python train.py --arch="mobilenet_v2" --model="segmentation model" --dataset="small renderings of single solids in any pose" --train_examples=197500 --image_size=32 --crop_scale_min=1 --horizontal_flip=false --num_classes=2 --output_stride=4 --norm="batchnorm" --activation="relu6" --drop_path=0.1 --depths=[2, 2, 3, 2] --kernel_size=5 --stem="deep" --expansion=4 --widths=[32, 64, 128, 256] --init="torch_default" --residual_init="zero_last" --optimizer="soap" --beta2=0.99 --lr=0.0029 --beta1=0.9 --shampoo_beta=0.99 --eps=1e-08 --precondition_frequency=16 --max_precond_dim=1024 --merge_dims=true --one_sided=false --adamw_lr_other_params=0.0015 --grad_clip=1.0 --steps=11400 --batch_size=384 --epochs=22.2 --lr_schedule="cosine_restarts" --final_lr_fraction=0.05 --warmup_steps=570 --weight_decay=0.1 --adamw_weight_decay_other_params=0
Rows from block 2 of a small segmentation model, named by matrix and row number. Rows with one number belong to one channel. Each number is 128 + 32 x the weight over its row's rms, rounded and kept within 0 to 255. All counts start at 0. Numbers have three digits each.
After each channel's rows are labels from the 100 images, of 14848, where the channel reaches its highest value: "strongest on" is what is common among them; "peak on" is the class under the peak. Only what is clearly more common there than usual is listed. The data: small renderings of single solids in any pose.
# convs0: expand pointwise conv (model.blocks.2.convs.0.weight, 128x32x1x1), inputs 0-31
# convs1: depthwise 5x5 conv, stride 2 (model.blocks.2.convs.1.weight, 128x1x5x5, trained with AdamW), a 5x5 kernel
# convs2: project pointwise conv (model.blocks.2.convs.2.weight, 64x128x1x1, transposed), outputs 0-63

convs0.94:109123120104123094166094118094164187074138135086119069086069151102131116079122108104115110099082
convs1.94:129136160160119147173185151117172202175113108155196156130118132142128111138
convs2.94:116107149097097154126074170117138149143151098094177134079147122100098138075132218164093152115055130191150058150167144134105064127146108121104090099130161097118110141128146107159176113128146120
strongest on: brown
peak on: solid

convs0.114:137133144095065136136092135067133128056126165157100163073181135140131151161120164122149180130106
convs1.114:146152141152132125113160170151101067100142163106069053113156134095101110158
convs2.114:186150121126125162136131113121131185116147165160128104142086152086171164078124083129170051177162112094068195145104134119100101154122119083188112089129108147169082166081140119141147119133095134
strongest on: orange
peak on: solid

convs0.95:151131157105076158107025114130119099134104081115153087119159083113153147158155119110132144174094
convs1.95:117130130133130124140177182153125137195216160119114160192140119125120118133
convs2.95:135133112077127130152101150133153090080151146124188153091161129084096105139135136091137164139097103150096105128114152097095082069083169154116151156108164122166076096167093081139236144154124128
strongest on: blue
peak on: solid

convs0.20:165142120099051142127076071124097084121081144076155144132126166136102149140083115163124175149146
convs1.20:166155188191154116153193199154105125160159119115123120128151113113122142147
convs2.20:167146102125140130121133118102168118120167144113200156093069202123127145140178147140084141181150083121105118145160151106128125139108164088142154101118123151127117159205047069087104156098159102
strongest on: teal; spring
peak on: solid

convs0.107:130158188100158153148166119120192096159159083152149158125134155132155141119165112198098156089166
convs1.107:140094093098109088081072085094092096104078096114106092084100135117107112128
convs2.107:111127136114132133132086122152138101138131168127114110111128203075139109143160082109192140225141133102109125157133138180210135145115105131145111174072184120130164106177120128189111080115148130
strongest on: black
peak on: solid

convs0.115:147123127099112114125067147094092126071112121098174114092165126159112136073194145110103198114125
convs1.115:133127104096139128107078088160118097054142166115116131181176128142167179145
convs2.115:104133166136098130148164140158058121160149177086149163127098079144074127146080158178116147153139129132178168181097141165074139096104125096153135082167153120206109102164100108109151106125079121
strongest on: green
peak on: solid

convs0.120:088097102103087135127098083139168141157142167075113096131154122109112051168130085132174082126157
convs1.120:120124121124134101080082075124080101110086087108086103072110126107080089118
convs2.120:147108125098157123101172083176193203145133116071125089101132157155154142146138100096096124068102101110144090183140118093128059136073138175110165141084138128133144146123075108105121156096084156
strongest on: yellow
peak on: solid

convs0.23:145106103079113136142120145113120077132121076127105117129083095060129035112128130150105136063116
convs1.23:135126111119113125115094098095112074087087074118096081068094105096092094121
convs2.23:132106100114124086098140156094128097108171146140091113141122107127127084126140087131144154143171075179176114099064154102101171103085113102151125078140110099118060100178072059105141070124106088
strongest on: red
peak on: solid

convs0.65:129118157137121141094149140116178053155132139174136120130169167147189125191105129082156109141185
convs1.65:118113133118123119084054152154125076042157155120110108165166127115148150138
convs2.65:069143164132044129131064174075113175104130147152161117098080123084147073121168088177098167140113164108107127137121137208120097112127109139129121210153141135145142126155148149160123109134140109
strongest on: red
peak on: solid

convs0.29:098154117115129143153085089113102123122117114141080061099165064121062126082149129117088150098082
convs1.29:129128158132134095088176185132065070177178144093120167153128129139138114136
convs2.29:135100164078081139161105165152162124112104131127132136050095082107112104096083188117148158043168106122095122159155126100151141143129098100123146136139181142151068116146125207145145085129107091
strongest on: teal; blue
peak on: solid

convs0.108:147136064127110117159094179124126120094130066087137066115142102140135154076166144075093155098109
convs1.108:134107085092118154133055064111166175159122129152171177162122137146137140141
convs2.108:097106091119134145139194083109134118110092097144131145150115046162158088101113133112110161170188127139164141175164117150123169107084105106118107117173195121128076123124077176116158071135078100
strongest on: yellow
peak on: solid

convs0.102:078108112112219117182119141135109108128086148155146166083076117140108139114102113133162124084079
convs1.102:144122120104119140106057058116129100074109127120098083118137109059097124102
convs2.102:175132094212150163157097146087138127147130130072101080124168131133151050140134180116089154082140115126161130094144127173115138108097163113171162079162131138118123056152112090117088111097118082
strongest on: red
peak on: solid

convs0.63:099114195127155077132221145145129058122146189150136153121138117108126114136127101103148125114166
convs1.63:138140178166135147165192185148112147179175151109107143169144086096117125120
convs2.63:139127118139154067056078096135104097086152126168119144136125122115123082097126169129032137087084092188115192158122082090127151153110118118104159152147134105136130204105140108167128148135110104
strongest on: torus
peak on: solid

convs0.116:075107101142138143142130096106100096085169165126143141106116099108073092100119158125151145032165
convs1.116:158147159120115124156163209169111125110179160137124080107174105153122113175
convs2.116:183146100148106140128149141170084065077155095165156118154055190134109115106156131109126103119130202160138100132138121073162098088205122135100132157125173122123134110103065150141142147082119112
strongest on: blue
peak on: solid

convs0.0:086144138135107064122121079198165098162121125097144099138150152128168118185098132129191094099116
convs1.0:133137151145124141145133076120150140073058090145149059070096137143122098112
convs2.0:165192163123198182096095116131125131131140139111103103123126138121113109152173092120140106101118106099160150122084146145118135088126128104166163189170090179168106154198100185200151126160095094
strongest on: teal
peak on: solid

convs0.41:136073102147155150137148095098136095177142156122167098111124101049196148110158165121170134098147
convs1.41:147103112093131092081074080133133109088080114113102076088099114109108075139
convs2.41:086152133116149141128164116157155082149080099138179189160083113165133124105116143089101069041056143103118159130147121148128090134168079175152088173111133101146166106158103124141078145119148149
strongest on: yellow
peak on: solid

convs0.25:114160139114132111117135097106096059154123102130110138125109177086095124134015104146155123147164
convs1.25:122151146164120127139185187158141133178188181135171180151148109139134134150
convs2.25:099158092086174118090059131168142092093121176131136202087115141128140058174143146122089142107145095165132172124143180141108172161078117146107106062133135097136094169167096104126153150147124109
strongest on: red
peak on: solid

convs0.62:168132125150117113125107182093138108085129148164126182063159094159157181141201133093105145108134
convs1.62:115113129163158117144208178153138177183169115149180150131128163136100131139
convs2.62:137147158135135104132149134112138117138157145132141176068092129097130151154174176129162162115154123149107069153076161158159156107146142112150091170137149104087087092186051177067174109061126118
strongest on: orange; red
peak on: solid

convs0.44:132085198065144127161133193090103122129160188135151168147152142091171101151117120136154124114100
convs1.44:137134125115132120107093097113123055068057115135095071073134144127116114144
convs2.44:099128108149114119105033110117123104176102126115134102082108095160137077144110108098162136187152113091032127122145153133155113129151123171128143083172154136152134113057132139121123095166204130
strongest on: cube frame
peak on: solid

convs0.54:134183142115200120127155138099145146103128078157103170054149143172124103147183153129151166104145
convs1.54:139163144133117156203205191138120136132154155128111073091125104115127134110
convs2.54:137139149109067102095097122108130132069119107121142162132110103141136100092188101120115094121223107199125140175081145089095078133124195125155120141146167124048129161130102147110118162129124096
strongest on: red
peak on: solid

convs0.9:104174079142102180108123108116092131089132142106148102128156178115095116117071151097148141052180
convs1.9:156102087098131097050063123137095063127144156110113148153160121142144151143
convs2.9:075137135152094111114145150133156094071100111111194160126082086091131116176104057107139088093114092154172102102165171090127145113154134121180160157116159078148102116134092105157148149196091104
strongest on: red
peak on: solid

convs0.39:124091094079085106111097108066168148106099080053114147127156079123123133117124132093107153151086
convs1.39:122113136147167131150168201176124174199166154160169147123120158141120118122
convs2.39:099159137186183118090139147102197143136150190163121171136094135057121152127173134081140167075179112138143063164108162134173128115130150097113156126102133141127102128184088092120177123162127142
strongest on: black
peak on: solid

convs0.101:117145101110152087112159155036154120114111145106128163070144131169099128076185164130149152096138
convs1.101:112101122125112126143154154144165160202199171148165170181148128118114104137
convs2.101:116138127148130163089138113146170103153163134119086140089067138119101099154116121121094147156129148183114035188110174165136088057096150079098152104128152174137110126141072100097158126172087119
strongest on: cube frame
peak on: solid

convs0.11:147080129108072125118040116127086109133126132083084063114114103123120152134099119102074134168112
convs1.11:117133169160127094155194160104138162186177134131158191164128149149143153124
convs2.11:155164188139124094078082173124186134085183149176155080082095086122116098195138163116084138133137104089138050157169165151133147091114130139110129119128147087144096157120151136117122099078113142
strongest on: black
peak on: solid

convs0.27:125107099134134198130115169084139093130097118107194112099136107088157096163107085142180190120122
convs1.27:146113099116126124079080083104115080083067073106105110090082140129111122127
convs2.27:157196163077118089110095135191120127080095099111152153155148163141139120138082143170106173079112152136075173111105138126190092121128076164160155126104187157156139171087101086127153139096125147
strongest on: red
peak on: solid

convs0.123:120138179124144164149115154079137204092135057103112144055130145112144104143133150107136164131174
convs1.123:138090095119126131088064114111166183184162143128160177147122124104088091114
convs2.123:118141172143076109170116124150143096074136084145157136153162150096138153160110186063104099123079168148163152153082092143156167114094153141127100113100071160162187182176123143128182136153099116
strongest on: blue; red
peak on: solid